{
  "encoder_arch": "preact_resnet",
  "model": "contrastive image-text model",
  "dataset": "simulated fluorescence microscopy of cells",
  "train_examples": 48750,
  "image_size": 64,
  "crop_scale_min": 1,
  "horizontal_flip": true,
  "translate": 0.06,
  "tokenizer": "word",
  "vocab_size": 42,
  "loss": "sigmoid",
  "embed_dim": 256,
  "encoder_norm": "batchnorm",
  "encoder_activation": "elu",
  "encoder_channel_attention": "se",
  "encoder_depths": [2, 3, 4, 2],
  "encoder_kernel_size": 3,
  "encoder_stem": "deep",
  "encoder_avg_pool_shortcut": false,
  "encoder_widths": [64, 128, 256, 512],
  "text_encoder_causal": false,
  "text_encoder_width": 128,
  "text_encoder_layers": 8,
  "text_encoder_norm": "layernorm",
  "text_encoder_norm_position": "pre",
  "text_encoder_activation": "quick_gelu",
  "text_encoder_mlp_ratio": 4,
  "text_encoder_head_dim": 32,
  "text_encoder_fused_qkv": false,
  "text_encoder_bias": "none",
  "text_encoder_qk_norm": false,
  "text_encoder_parallel_block": false,
  "text_encoder_inner_norm": false,
  "text_encoder_drop_path": 0.15,
  "text_encoder_positions": "rope",
  "init": "xavier_uniform",
  "residual_init": "none",
  "optimizer": "adamw",
  "lr": 0.003,
  "beta1": 0.9,
  "beta2": 0.999,
  "eps": 1e-08,
  "magnitude_pruning": 0.7,
  "steps": 7500,
  "batch_size": 256,
  "epochs": 39.4,
  "lr_schedule": "linear",
  "final_lr_fraction": 0.01,
  "warmup_steps": 750,
  "weight_decay": 0.1
}
Rows from block 4 of the text encoder of a small contrastive image-text model, named by matrix and row number. Rows with one number belong to one neuron. Each number is 128 + 32 x the weight over its row's rms, rounded and kept within 0 to 255. All counts start at 0. Numbers have three digits each.
After each neuron's rows are labels from the 100 texts, of 14848, where the neuron reaches its highest value: "tokens" is the input token at the peak. Only what is clearly more common there than usual is listed. The data: simulated fluorescence microscopy of cells. In brackets: how many of the 100, against the usual share in percent.
# fc1: MLP up (text_encoder.blocks.4.mlp.fc1.weight, 512x128), inputs 0-127
# fc2: MLP down (text_encoder.blocks.4.mlp.fc2.weight, 128x512, transposed), outputs 0-127

fc1.339:128128128128128128209128128128128128128128128128128128128128128128128057128128128128128128128071199128051128128128128128128128128043128128128128128183128128128128066046128128128128128128052128128128128194128128128036128128128128058128128128128128128128128128128128128062128128128128128041045128128128128128128128128128128063128128128128128128128128128045062128071128128207044128229128
fc2.339:128128196128128128128128128128128128076128128128128128128055128128052128128128128128128198128049128128128128065128128128128128059128128128128128128128128042128128185074128128128128128203128128128128128128128070128128128177128128195128128128128192128128128128128128128182128128128202128128128128128128128128061066128217206128202128128128128128128128186179199057128128212128128128128128
tokens: "cyan" (56 vs 2); "cytoplasm" (44 vs 1.2)

fc1.214:128128128128128128128061128128128128128128128128128128128209128128128048128128128128208128055128128128128128128128128128128128049186128128128128128128128128128128060021128128128128128128128128128128128128128128128128128128128128049128128128198128216128128128208203128128204128201128128128128128128128128128128128128128060128128128198128128128128128050218128128128128061206128128128128
fc2.214:128069064128128128128128128128128128058071063128128128128204045051128128128059128128128128199056195193128128128128128128128128128128056128128128128128128070128128128128128128080048128083128068184128128128128128128128128128128128128128184128128128128128128128128128128128128128128128128128128128128071128128031220128128128128180128128128128203128128128128202128128128128196128128128128
tokens: "<end>" (40 vs 9.9); "three" (33 vs 0.8)

fc1.102:202128128128128067160128081128078128067128054128128178168128178128058128073128128128128170128088128162096128056128128128128128128128202128211092086128128128128128128128128128128128128128128082128066068128128128128128128128251128128071128128128128128128128128128161128089128163181128128183128200128128069128128128128103128128165128128128128160128128128128102189190081128128059170128128
fc2.102:128175128128128178128064128055099128128128128128066167128128128227128097128128128128128128128128128128191128128128182128128128073128128128128128128128128128128128128065128128066128191128128128080128189128154128128128128128128183128079128074128128128184180128128096128088183128128216128128128047128128072128069093128192173057183128128088128128128128128065054128193128128128128128128128
tokens: "cyan" (48 vs 2); "rim" (27 vs 1.3); "six" (25 vs 0.6)

fc1.254:128128128128128128185128128128128128190206128128128128128128128128128197128128205128128128128077128210128128128128231128128128128063185128128128128128128128128128128128128128128128128128128128032072074207128128128128128128128080128128128128128128128128128052058128128128128128211128128128128128128128128216178128039190128128128128128054128128128128128128128128128046128128128128062128
fc2.254:128128128128128062128199128128128128074128204128128128128128128128128128047128128210128069053128128128128128128128057128128078128128128128128128128128025128037128128168128128128200198128128128128128128128128218128128053128217047128188128128192128079128128128128128128128128194128128128128128128128128128128128128128128128128128128128128128162128203128128128180128128128128128128128128
tokens: "magenta" (45 vs 1.9); "," (44 vs 19.8)

fc1.87:154103128128092089128186094142128128128128128128128164166128145103000173089128080092110155128128128095154128128128094128095128128161152148128157128179128094098110151160128128128160093128128128164114171158128128148128128100211128175128095147128092128128155026169128169128055148173148128128128128128128128206218102101085085128128152088128089128128128111081128128157128149194103205128154
fc2.87:128196179128090128128083128128162097099159184077128128093128128128177142162128153163155058128128128153128091182128166128128128128106128128164148128128152128128128128128087104178128198082128157128128081128128128098128128128128128101080160128067128093128191128176086128158156044128128128128128128103128128000128153162111128128195128212128128176165128128162128078128181056128128098150128
tokens: "nine" (100 vs 0.6)

fc1.336:128128204128128128214128128128128164128128128128182128128091128086128128128128128128054205128087128128128210128128128185077128128128128128128098128197128128128128128128089188128128166128055128128128128128128128128128128128128128128128128057128128182128128128128080128128077128128128128128178128065078188183128082128085128128049128128128128075128198128175070128128128128128128128213037
fc2.336:128128128128128084128128128166128202105128128128128128128128128128059128171200058128066128128128128050128198128128187128128205128128189078128128128128128128128128128128128128174128188082128041128182128128128179128128128197128128128128128206083128128128128128186068128128128090128128128128128073163082079128128128128128128206128128128128071128128082208128128128128128128128184183128128
tokens: "cyan" (51 vs 2); "cells" (49 vs 9.9)

fc1.290:128128128128128128128193162079128164128128128128191090128128128128128128128128199128128128207046128179196128128128128182128216128183128128128184128128128050128128128128128128192128128175060128128128183128128128128128128128128128058064162128071052128128128128128128128128067128128128128128128128128192128128128037128046191128128128128128128176128128128128128128128128128128128128188179
fc2.290:060128128072128128128185128128128128128128128128198128197128059128128066128128128128128128206172128128128128128189226128128128128128128044091128066128128128184128062128128128211128128128128128188202186128128128128128128128128128128128128128060128128128128128128065128185128128128128128128056128168128128128128128128128128128128128213128128128128128224128181128128128128128128128128188
tokens: "," (53 vs 19.8); "stain" (47 vs 9.9)

fc1.494:128128128128128128032128128128128128128128128128128128030221128128128128128128128128128128128128128128221128128128128128128128128128128128128128128128128128128128128128128128128128128128128128002128039128128128128043128128128021128128128128128128128128128128128128128128128128128128128128128128128128128255128128128128128128128128029128128128232128128128128128128128128128128128007128
fc2.494:128128128128128052179128065128128186128076128128128128063128189178128128128128184128185128128074128128128128128128128128188128128128176196128128128128128128064128128128128128055128128069128128128128128128128128128128128128128203128128128051128194128063062128128067128128128128186128128128196128128128128128128128128128178073128128128217128128128128128128065128128128128128192042128062
tokens: "magenta" (41 vs 1.9); "nine" (13 vs 0.6)

fc1.449:169128128191128128128128128128128128128128128128128083128196183128128064087069128128173168083128128128128128128187128128128128128177128128128128128128128055128071128128202128128128128128036128128128128128128078128128128054224048192063158128070128128128128128128128074095128128177063182128128175128128089182128128067128188084128128128128128128128128128128128191128128128128128090165128
fc2.449:036128128079128128128128128153128209128128128128179128128128128128128128128128084196128128128128128128128128128128128128184128175128128128128128128128184128128128128200198128128072128128072128128128128128128128128128128128061128128070128128128195128186128128128128192128128128128072128128128128187128128168128128128128128194072128128128088050073184239089128128081128042128128050128128
tokens: "nine" (31 vs 0.6); "<end>" (21 vs 9.9)

fc1.220:182095128235128087128152128102128128151128128233092066178128128222089128128071176100128128128091128085128073128128128128128128099128174128128128207213128063128128104128128161128128128210128128088128128195177073128128128057128128128128128078128080128128128081084128128128080128128096176128128128128128128128128128049128128128128128128128128128128128128128128156128099128128128128148174
fc2.220:128128128128128175151128128191128161128128128128240128128128077128128198128128043128128151128128128128128128175128163185128062128128128084128128128128179128107128128128128128128128128128128128128128128128128128128128154128128166128128068128128208128215128128193128088128176128128128128128128128128128033218128128202128128128143128255128128062128128128180177091128128128128128128128086
tokens: "nine" (30 vs 0.6); "<end>" (21 vs 9.9)

fc1.130:128128068128051167128167128128128128128128128128128128128128175128128128128128128128128128090128181128128128128128128128128128128059128222128128128128055128047181043053075162044080077128128128128128162179128128128128128128128128128128128080128084128099128128128128128128128128128128128224128128083128128128128128128128128128069128128128128128128056056128128209128128197193128128052128
fc2.130:128128179128128128128038128128218000101128128191128128068128128128214037076128128128090128128128128128128128128128128128231128128128047128066128128128128128128128128128128128061128128128128128196128128128128128128128128128128128128128128128128128206128186128128128068227063128128128128128128128128191128128128128128128128128128128128128128128128128128128128128128128128128128128128128
tokens: "magenta" (100 vs 1.9)

fc1.249:128128176200128128166186128128128128160128128128156128128128128128128128128128128128128071128128128128128128128048128128128128128128128128128186128166128128169128095067128159128128064128162128128128128128180128128128128057128168128164128128174128128068128019128128128128128128128087128128128188093128163128165128128066074128128128103128128128196154055079128159187128044208128078038068
fc2.249:128055128128179128128153128128128128128128128128128043128128068179128128128192128109155177128171128128128128128128128091170128079128128128085128128128162128128172128128128128128128066156128180070191128128128128128128128193128048128128128128128128128128128128128128204128128128128128081128128061128128092177128075128196128172044128128128088066002128128128128128128095222128128128128128
tokens: "stain" (51 vs 9.9); "yellow" (43 vs 2)

fc1.215:128128128128128128128201128128128197128128128128128128128128128128128128128128128128048200128128182128128128083128128200128128128128186128128048050178128128128030128128194211128128128182128128128128128128128128128128198128128065128128043128128128128128128128128128128066083128128128128086205128128128063128128043128128128128128128128128128128038076128201128128128128128128128128128128
fc2.215:019128128221229128215128128128128188128128128128128128128128128215128128128195128192128080128128128042128128221128128197128128128184128128128128128128128128128199128030128128128054128128128214188128128128128128128128128180128128128128128128128128128128128128128128128128128128128128128128128128128128128128128128206128128128128128128128128128128128128047128128128128128128128128128128
tokens: "cyan" (100 vs 2)

fc1.368:128128128128128128128197128177128128128128128128073128128212128128128128196128128128052128128128128128128205128128128128128178128128210054128128128128128128128128128128128128128128128128077128128075128128198128128128216128128128128074189128128128128128128068128128128128128128069052128128128128128128128128042202128055179067128128128128128128128128128128128210128190070198085128128128
fc2.368:062128128128066128128128128128128128128128128128128128128128179128128128128190128128079128128128128128177128128128128128128128128128128072128128128041128128175193128192128128128128128075128128128128189128128128128128190174172042128128128186128128065128128128128128128231170128128128128059173051128128128128128128191128128128128205128128067128128128213128128128049128085128128128056080
tokens: "five" (35 vs 0.8); "stain" (24 vs 9.9)

fc1.276:128128128193128128128128128128128128165192128128128128128128128128128128128128175128128128128128166128128128128128128171128128128128128128128128128128128128128128128128128128219128128063128128128128128128128128128128128050128183128128128060065128203128066068128221128200076128128046128128128128088128128189128128128055128128128128128128073074199209128128128228128128128128128128173034
fc2.276:128128128073128128128128128128128066128128128128128053128128128175128128128201068128128128128128085128128128128128128128128128128174172128128128082065128128044128128128128046084128128128128128128128082128056092182193196128128128180098128128128128128128061128128159096172128128128204072128128085128128065128128074128128128128128128043128085128098189128195177128071128182074128128128128
tokens: "five" (100 vs 0.8)

fc1.397:128128128225128072211128072164128128154128128128128128128076128171128128128128196091128189211128128128128128128128128174128196128059243128128128182159128128128067128093128128128043128128128128128128128128128128128128128128128176128128128128081128128128088128128128128128128128128128128128128128128060128152128076128099183128128128128085128128181128128128044226128128077128128128128077
fc2.397:128171128037128128128065073165128156128128128081158040128178128196128128128128128128092128128128128070128197128169128128128128128128128128128128128128128167128128171128128045128128180128128061128196085128128128128128128173180128128128128128128128128181071128128128128128128128047198041128128076128128128128128079083128128128128128068128128128097128232128128128128128128088128199128128
tokens: "five" (35 vs 0.8); "green" (34 vs 2); "<end>" (31 vs 9.9)

fc1.224:065128128128205128128128128128128128128070128128128128223128128170037128128128128185128128128128128128200128128128128081128128042128128128128128207128128128042128128008070194128128128179128128128070128128128128128128128128128128046066128128128128128128128209056128128128128128128128128128128128128128128128210128128128128128128128070128165128128128128057128128128128128128128128128128
fc2.224:216128128128128128203128128128192053128128189128128128209128050128026203128128128128128128193128128128128128128199128128128128128128128128128128194128128128128128128128128128208128128071128128085128128059058128083128075128128128128049128128128128055128128128229128064128209067128128128128128128128128128128128128128128128128128128128128128128128128128128128128128128128128128128128128
tokens: "stain" (81 vs 9.9); "cyan" (19 vs 2)

fc1.482:173128071128128128128128128128061128128128128128085167128128128128128128128061128128128128128128128128197128065128128076128079128213128128128128128128128128128128128128128128225128089128128128128128165128128128088128128128245075128128128179128128128128128128128128068067128128246128128128128184128200079128128128128061128128128128183128128128128128128128206128091128128204128209128128
fc2.482:128128192193128128128128128128128128128128128128234128128128128128128128128128128128086181128128128128128155128128072128255128128128128128128128128128128230128128128128128128128128194128128128128189128128128128128093065128128201128128128169128128128128128128201128128188128128049128202128128065128128128128128208128128128128128072076128128128200128177128128128128128128128182075128078
tokens: "stain" (100 vs 9.9)

fc1.42:128128128192128128207128073128118174128128128128180108183128166095128128128128175128099128128128128128128151128128128178077156128128215128128128157213128191128128128128046128090128128097128128128128128088128128128128128103128164128128078128128128128128065128061128128166128128128128128128128128080050215128128128174128175128128128128128128128197182128128035211106092106147128128128047
fc2.42:128128091072128128057086128128128128128089128089154060128150128128128128128128078107170167128128128057128128128186128082155128128128097128073128128128172185128128128205144076189175128128128047128181104079128154177128128163128077128128128193128128128128086152164128128128104174113173083128128095128193063128167128083128128174158128128171103128114128168128166128066128128128128188090200
tokens: "five" (100 vs 0.8)

fc1.372:128128128128128058128128128128128128128194062128128128195128128128128128128128128128128128128128208128128128128128128128128128128056202128071128128206128128128128128128221128128128128128128128128128128128046052128128128128128128128079195128128128128058087040046237128079051128128128198042128128128128128178128128128128128128128128128128128128128128128128128128128128128128128128128080
fc2.372:223128128128128128197128051052128128128128128128054128128086063128128128128081128128128128183166128128128128128128214128039128128128128128067128128070128128128170128128128128128128128128128128205128128128128128128159128128128128226128128128128128128128056128020128128128212128128128128080128063128190182128128128128082128128128128128128128065128128128128128128128128128189128128128128
tokens: "cyan" (56 vs 2); "<end>" (44 vs 9.9)

fc1.158:185065128128128211128128128074069082128128059196128128128128128087128128056128128128128128128128192128128128086128128128128128128128128128128173128128128128128128128128128128128128128128193070038128048128128128128089074128128062128091128128091055128082069128178128128128128128128128128128128128050128095128128176128128128128185128065095128187128128069179128201128069161128128128128128
fc2.158:064184128128128128128128128128128128089128128085007204128128061128128128128128128128160128175150090128128026055072239128175128128075128128128128128167128128040128128128128128079128128128209128128128128128128128128128095128128128128128042128128128128128160128128128024128128205128128128128128128128128128128128128128128128128159128128128128128128128128128128128128051128128128087128156
tokens: "seven" (46 vs 0.6); "stain" (24 vs 9.9)

fc1.123:072084200128128128128128186128128128128128060202128075128128128128128128128079196128071193128128128128128128187128128128077202128128128128201069128128062202128128128128128128065128128128128128060128128128128128128128128128128073128128128128128069200128058128128128128128128128170128210128060128068128128128128128194128128128128128128128128128128128128128055128128128128128128062128068
fc2.123:128128128128128128128128128128128128128189128081128128188128128128023128060128128128128128128128128128128128128128128128128128128128128128201128128128128128128128128128128042083128186074128028128065128128061128075128128219128128128128128128128128201128128171246064128128053066128128128128128128128203057128202128128128128128128128128128128128128128128128128062128128128128128128128128
tokens: "<end>" (100 vs 9.9)

fc1.445:128061128128128128128239128128128128128128128128128056128128049128128128128128128128128128128128128128128060128128128128128128128128128128128128128128128039128128128128128128128128128128128051128128037128072128128128128046128128128128128128128128128128128128128233128128128128128128128128128128128191128128128128128128128128128128128033128128128128128128128128128022018128128016128047
fc2.445:128128059128128128128128179128179128190128128128067067128128128128128184128128128182182128128066128068128128128128068128128128194062128128128193128128128128191128128128128128128128128076128056128128128071128128128128128128128128192128128128075128128186128128128128128128128128070128128066192128128205128128050128187128128128128191128183196128128128128128201128070128128128128128128062
tokens: "seven" (53 vs 0.6); "," (47 vs 19.8)

fc1.55:211128128128128060162143128128048128128184080128128128128128128128128075036128054128156166091084153128128157070128151171128160158128168174128128128158128075098100128128076128207102098097128092128128079179128128128128128128179176150151128128128128167063168114128180128128128181128128128128128209128128151152128128128128092128128128167128109128196128128128073128128128078193074128096128
fc2.55:128128051106128128128056106092184085128102096111093175128166128128128128128128128098181128162103128128128128091128086128203147128128106128128128128046128165128174163128128128158167155128173128157128168128128107128086073128100128093128128128128177128128102233128128128128149128128202082128067128158160084124067128141199187128128095128064143168128096128128167128128200189068128128128128
tokens: "vacuoles" (35 vs 1.2); "rim" (31 vs 1.3)

fc1.181:219085195128204128174161128128128128128128128198128058164081128128062128128128128128176128194054128128184100128159128128128218128091174128128128128128128084128128151128128128128128052128178091128128158128128128128128128128128155092180128128167128128128168066158128128076092128128128128068128128085195166084128091128103128128128090128155128167128128128067128128128128128100046167128128
fc2.181:128171091128128128128073128071128128128128229128128128128062128128128128228205061128128085128128128128128128128173128128128167128128128128128128173128128128090128207128128128210128128128128061128128128128128128128128128128128181206128128128128191128128128128128047128128128128128128077128128128128200128128128083128193128128128128128128052128128175128074181128128192128064128128085184
tokens: "one" (36 vs 1.2); "<end>" (25 vs 9.9); "red" (22 vs 2); "twelve" (17 vs 0.3)

fc1.49:128128128128083128128185128166128128128182087128171128128128128128094128128128128128056177128093128128128128128128089128128128128128207213128076128171024128047128069128128128128073128128128128128083056177128128128192128128128076128128128087128128175128128128128162128128071194128103200128175166128128128216170128128128128128128087174090128128128128064179128128078128170128128128128128
fc2.49:128128128039128128128128179068128128079128128128128128128128070128128128128128062128128053128128128128128128128128087128188128187128128128128128128128128128217128128128128128128081128064128128128202128128181128128128128226066128216128128128079128128194128128128128128128128079128070128128128128128175128128128128223065128193128128128128128128128128128128128128061188128197128128063128
tokens: "magenta" (55 vs 1.9); "," (45 vs 19.8)

fc1.509:128128128128128128227128128128128177052128128128128128128128211128128128128128128128128204128128128064128128128128067128128221128066215128128128128128128128128128128128128128214128128128128128128128128128128128128128128128128128128128128128038128128128128128128128128128058128128128128128063128128128128195128039128128128128128128128128017128128128128009034128128128128128128128128128
fc2.509:128182128128183128128128128063065203076128128128128128194128128128128128128128128128128128128128036128128128128128128128128128178061128128188128128043128128128128128128065128128128128128128178128128128067128203128183128199128196128128128128045128128128128128128128128069128128128192128128128051128128128075128128128128128198128128128128043128128128128128128128128188128128075128128217
tokens: "cell" (100 vs 1.2)

fc1.453:071128153128128128128128128128128128128128128128168128128128160128128128185128170128062128128128128163093186128061128128128128128128128128172128128218056193128071095128128128157068128089047184169128128128128128128170188128161128128128093128128128128128128087055128128128128128128128196128128128128128128128128128128032168128128084128128128088197188063128128211084128128128128128196064
fc2.453:085128128128128065023063128128128128128128128045128128128128128128128128128187128128128128128128128058083212128128128128128180128128128128128128128128128128128128128231128128128128128128093060128213128128128128128128206209128128128128128128128184128128128128128175075128128128128128081128128098171128128128128128095080128169128193194128128177128128186128128128048183128128128195128128
tokens: "five" (61 vs 0.8); "cells" (39 vs 9.9)

fc1.380:128128128128128128059128128184128045128128128128128128128128128217128128128128128128128128200077185128128128128128128128128128128128128128128203128211128128128128128128221128128128128128128205055128128128128128128039128042128128128128128128128128128128054128128128128128128128128128128233128128128128128128128128010128128051128128078128128128128128128128128173128068128128128055128128
fc2.380:071128128128128057064059128128128128128128128128128128128128128128128078072077128174175128084181128128128128128128128128128128128175072176128074072128128128128128128128085128211128182083128128063086128185128128069128128128128128186128128128128128087215207128164128166197128128128128064207128128128128128128128128048204128128128177128181128180128128128128128128128128128128128128128128
tokens: "nine" (46 vs 0.6); "ten" (20 vs 0.3); "magenta" (14 vs 1.9)

fc1.51:095095128128128089160155128217077128128128128128128128217128128178128128105128102128128128158128196128128128128099128128056128128128128128128128128182128128128128101076082128128128100128087105128128189128073089128128157128181176128128128128128128173016128128104212090099128148174089128128078167128128164152128128128128128128053128128161128128190151092048046128128166128168084098128102
fc2.51:160077128092176128128128162092128128128128065128082128128128108027162157149128180128128163101150069128090128128128165128128178128128095128128128128128071098128128158128170150128170128157128128095185159128128128128128128087173021128128128087128094128153079158071102078128128128079128176128128093142128167170104128128169128069128055128090128128078094128128182128128065211098156128174152
tokens: "," (59 vs 19.8); "magenta" (31 vs 1.9)

fc1.94:128128128233128128128128128128128175128128128128170128128128128128128128128128128128128128128128128128156128075128173128128128075128253128128128128190128186128128069075080128128128128128096166054128128128128069128105199128077178128128128128128073219063074128128128128128081188128128128155128128128128128128128128163128128128128128082128128128128128128128058217180128065128128076128066
fc2.94:128128128128128128032045061128128064128128173128128128128128213128128128128128128128128128128128128128128128070128128128128128060128065128128128128128128189128128128128128058128076128128128128128128128128014128128076196168209128128128128248128128128128128128128195128128128128128128053128128072128128128128128128128128128128128128084128128128128128128128128128050128128072047128128128
tokens: "five" (62 vs 0.8)

fc1.480:128067128180128128211128128128068128128184128128128128128128128128128128128128128128128128128128065234196128128128128128128128128128128128128062200128128128128128128025128128128128128128128128128128128128179069128128128128206063128018128128128128208128128128128128128059128128128128128128128128128204128128128128128128128128128069077128128128128128128128128179128073128226128128128065
fc2.480:192128128128204128191128179062128128128128128191250128062128128128128128128128128128128128128128128128128128128128128128128128128128128128128045128061128128128191128213128128128128128128128057128128128128171073128128209128128128178128128128128128128128128128128128128128128174128128128128128177128128128128128128128067128128128128128128026074128082128128128049208128128128128217167128
tokens: "vacuoles" (94 vs 1.2)

fc1.487:128081128188128128128128078128128094128128128128128128128128128128128080128128128128128179128069128080170128128128128128102180128128128128128164128128098043075128128198205078128128128168128128128068070192128128191128128128128033128071128128128128128128128182128095128128073128128208149128178128075128154152128128062128128128128128057128128128128128128172128222128128160128028128128128
fc2.487:128128128128068128196128171172128128128081128128128179128207128128182128128128128204128128128162128179128040128128084128128128128128128128128128128128128128128128176128128228128128128128164187104128128128128192087128128128128056128128128128128128128128226128128128128097173175070128234128128178128128128128052128128128128169060193208128128128128128128128179128128128128128128128128128
tokens: "," (97 vs 19.8)

fc1.320:128128128207128128128128128128128128128128128128128128128128128128128128128128128128128128128043128128128031128128128128128128128041245128128061128128128128128128128128128128128128128128128128128225128128128128128128128032128128128128128128128128128128128053128128128128128128039032128128128128128231128128128060128128217128128128128128128128128128128040128128128128128229128128128128
fc2.320:128074047128128128128128184128128128073128128128128128055128128128128170128128195190128128084128128128128128128128128128189183128128056128128058128128180128128128128128128128128128083128128128188077128128128204128128128065128128128128072128128128128128128191128128128128128128055128128075071073128193128128128128128128128221128128063128053128128073128128189128128128075044128128128128
tokens: "one" (51 vs 1.2); "," (49 vs 19.8)

fc1.495:128085163128194182128095128128128128191128065128128128128128128128198178178128128128128186128058128128128128128128128070113128077128128170128128128128128128128128128072128128128128128216128128128128128083128128128128128128128069055096128128128065178128087081059128128128061128128128196128082128128128128128070128128078128054063078128080181128128128128128128210062128128128128128128085
fc2.495:128128097128128128128128128128128128128128128128128128128128128047128059128045128070128128186041128128128209014128255128128128128128128128128178128128128128128184128128173128128209128128128128128069128128128128128068214128128128128128128128128128128128128128128128128128128128128128128128128128128128128128128128128128128128128128128128128128201128128128216128128003128128128128128128
tokens: "<end>" (53 vs 9.9); "yellow" (47 vs 2)

fc1.86:202058128128088128128182128158148128171128128173081128128128169128128128128128128128180128128057202128163128084128128128128128049176128128174128108128128037128128128128128128094128021128128128128128161174128128128128128128192128128128172128128128128081144086159128128128076128196128128097150152095202128193128128113092128069128128100128183145104128128128128128128128186180058186128128
fc2.86:128128144172128128128128128128128128128128176068128128195180128128128144128128128128128128128128128128128082128178128128072180128128128128089176175128128128088128128181110066205128128128128128207172095073092128128128128128128128101079128248068128128128128128128128128128128128128128128128059202128128041128218128128082162128128128128128128128128128158128196128089070128128128218128173
tokens: "<end>" (47 vs 9.9)

fc1.277:219128128128128128128128128128128128128128128128128128128128128128128128128128128128128128128128128128128128128128128128128128217044128128128193128128128128128128128025128128128128128128128128128204128128128128128128128128128128128047128128193128128128128128128128128128057128205054128128128128063128128128205128128128055203128032128128128188224128128128128128128055128198128128208128
fc2.277:128128128128128064128128128128128128065052128128128128044128128039128128128128128197128128128128128128128128128190128128196128128128128128128128128128211188128128128128198128205195128128128128192053128128128128128128128210203128128128128128058128128128191128128128199128128055128128128128128128128128128128128128053128128128128128128128128128128128046128128128128128128053128065128128
tokens: "one" (51 vs 1.2); "stain" (49 vs 9.9)

fc1.135:128128128161128128128128128128085128128076128128128128170163128128070128128128162106076128090128128096164128128099128128128128078128152151176128128128128078128128076128154155068170128167184128128028081183128106128084128072181089087128067128128128128128128128128084128128063186170229168158202128128158128128179128128063128168105128103128190128128128128128128128151079159128097211086128
fc2.135:087128180075128128128128128092128128128058128128128090128128057049140128128128128128128214128157128128128179187074128176128192147128128128128128100128128128128128128128128128128128083061128128128215128128203128128128128066128128128128128079128128184184128128128051226156128128082128128128128128128128128128075128190189084106063128128128128098128128128054128088128128128128128128128195
tokens: "<end>" (90 vs 9.9)

fc1.296:228128128128128128128194076128128128128165040184093128128128128128055128041128128128128176098092128128128187128128128128155187128128190128150128128175128074098128128128128095128148055128128128128098086189146128189128128128169128145128128128128050128103128128187128128086128203128128192083178128128106128173128128128128089128128163128128102128167128093097128171128095175165084128128091
fc2.296:128235128128128128128128128026128081128128128128058128076128128128128128167128128128171128128128128128128054128128128128128128128128128128158128128128128128128180195128128128128128128128213128179128183128188128167128128155128128050093128128128179051128128175079128073128194128128128128128053128128128128083128096128128128166128128128128128187169128128128128128213219063128128128128091
tokens: "<end>" (100 vs 9.9)

fc1.377:196094128128128128186128078128079144128128128128157175182128128128128128078128162128128128128128128128128173128128128080097128128128193128220128128128096128024128128128182128128163128194128128128075128178128128128128075128128049128038074167083128128128084128062080128092077147128128128128128155128165128188128128128128167128157090086103067128105128128128128208128081128128092128160128
fc2.377:084128128128128128180128128128128128128128128128128178180065128097128128128128128128128128128200128169128128128074087212128128128128128128128128128128128128166128128128128128085128128099085177074173164171187100082128128173084128128187128031060128128215171128128128186128128128065128098128128128128128128128068128128189128072128128128128058070128179177128128128128128128128188064167179
tokens: "nine" (29 vs 0.6); "nuclei" (25 vs 1.2); "ten" (14 vs 0.3)

fc1.492:225128079128128095128176128128128128128128128128128195128061084062064128060128128075128128128059128128191128086128128128128128128128128128128128094128082128128128128128128128075128128128128128128128128128071128128068128098128068128128128089128128128128060128128128128128128128128189053128190128128128128253128128128062128128128128128128128173128075128128128217128052167128128128083128
fc2.492:128168156168128128128128128070128039128128128128128128128128128128128228128128128128065128128128128128043040128128128128038182128128128128128128172128031128128128128128128051208195128128128128128128056128128218128128128128128128128128128128128128128128128128128128128128206128128091128093128128064128128051128128128128128128169128128128128128128188128218128128128128128128080128128128
tokens: "seven" (78 vs 0.6); "stain" (22 vs 9.9)

fc1.163:128128128184128092175170128128128128128128128128085128197128128186128128029065128128128128128056128128128047128128128163128128128081128128128128201199128128128060048128173184128128128214128128128128128128128082180128128078198128128128128128128128128128128055084128128128128128228128128191061128128128185128128128053128128096128128128128128128128128128128128128128128128174128128128128
fc2.163:189128128128128128128128128128128202128128191128128128128128128128198128128128128204058128128128128128128128128128128128128128128128128128128190128128128128128128128128128128128128128197128128201128128128128128128214027128128128128128128128128128128223128128214128078128128128128128128128128128223128021181128128128128128128128128183128128128052067128128128128128026128128202128128128
tokens: "cell" (48 vs 1.2); "stain" (46 vs 9.9)

fc1.20:209081128128190128235128128128128081128128128128128128128128128128000128069074188128128128181128128128128128128128128128070128046128177128205128173128128170128128128128128128128128128128128059128128128128066128199128128128165128128128076128128128128128128128128128128128128128193128128128128128128128128128128053128128128197192128128128128128192128128078128190193128128128128128128128
fc2.20:128168128128128062128128128091128128128128191078128128128069084128074128128128128167128128054200128128128128128128128128066128128128128128128128128074128128128083128128128128128128128190128128128084073073128128187128128128128182128128128128081128128128128128128128080128128070128128128038128128128128169071080041128212128073197128128072128128128128128052128128128128128042193128128186
tokens: "cyan" (54 vs 2); "stain" (46 vs 9.9)

fc1.439:128062241128190128128128128128128128128056128128128128128128128128128128075067128061128192128128128128128128128128183128128187050128128128203128128201128128128128128128128128128128128188191128128070128128196128128128058128055128128128128128128128128128128128128128128128128128128128128128128213128233128128128128128128128128196128128128128204128128128128128128128128073128128055128068
fc2.439:128128128128128128128128128128128128128128128049128196081128128128054128128128214128128128128128222072128128198128128128205206128128128128221128128128128200128128128128128078128128128128128128128189128128046128128128128128128128128128128128128128128210128128199220128128128128128128128128128128200128128128128128128128128128128128128128128128128128214128128128209128193128128128128207
tokens: "one" (64 vs 1.2)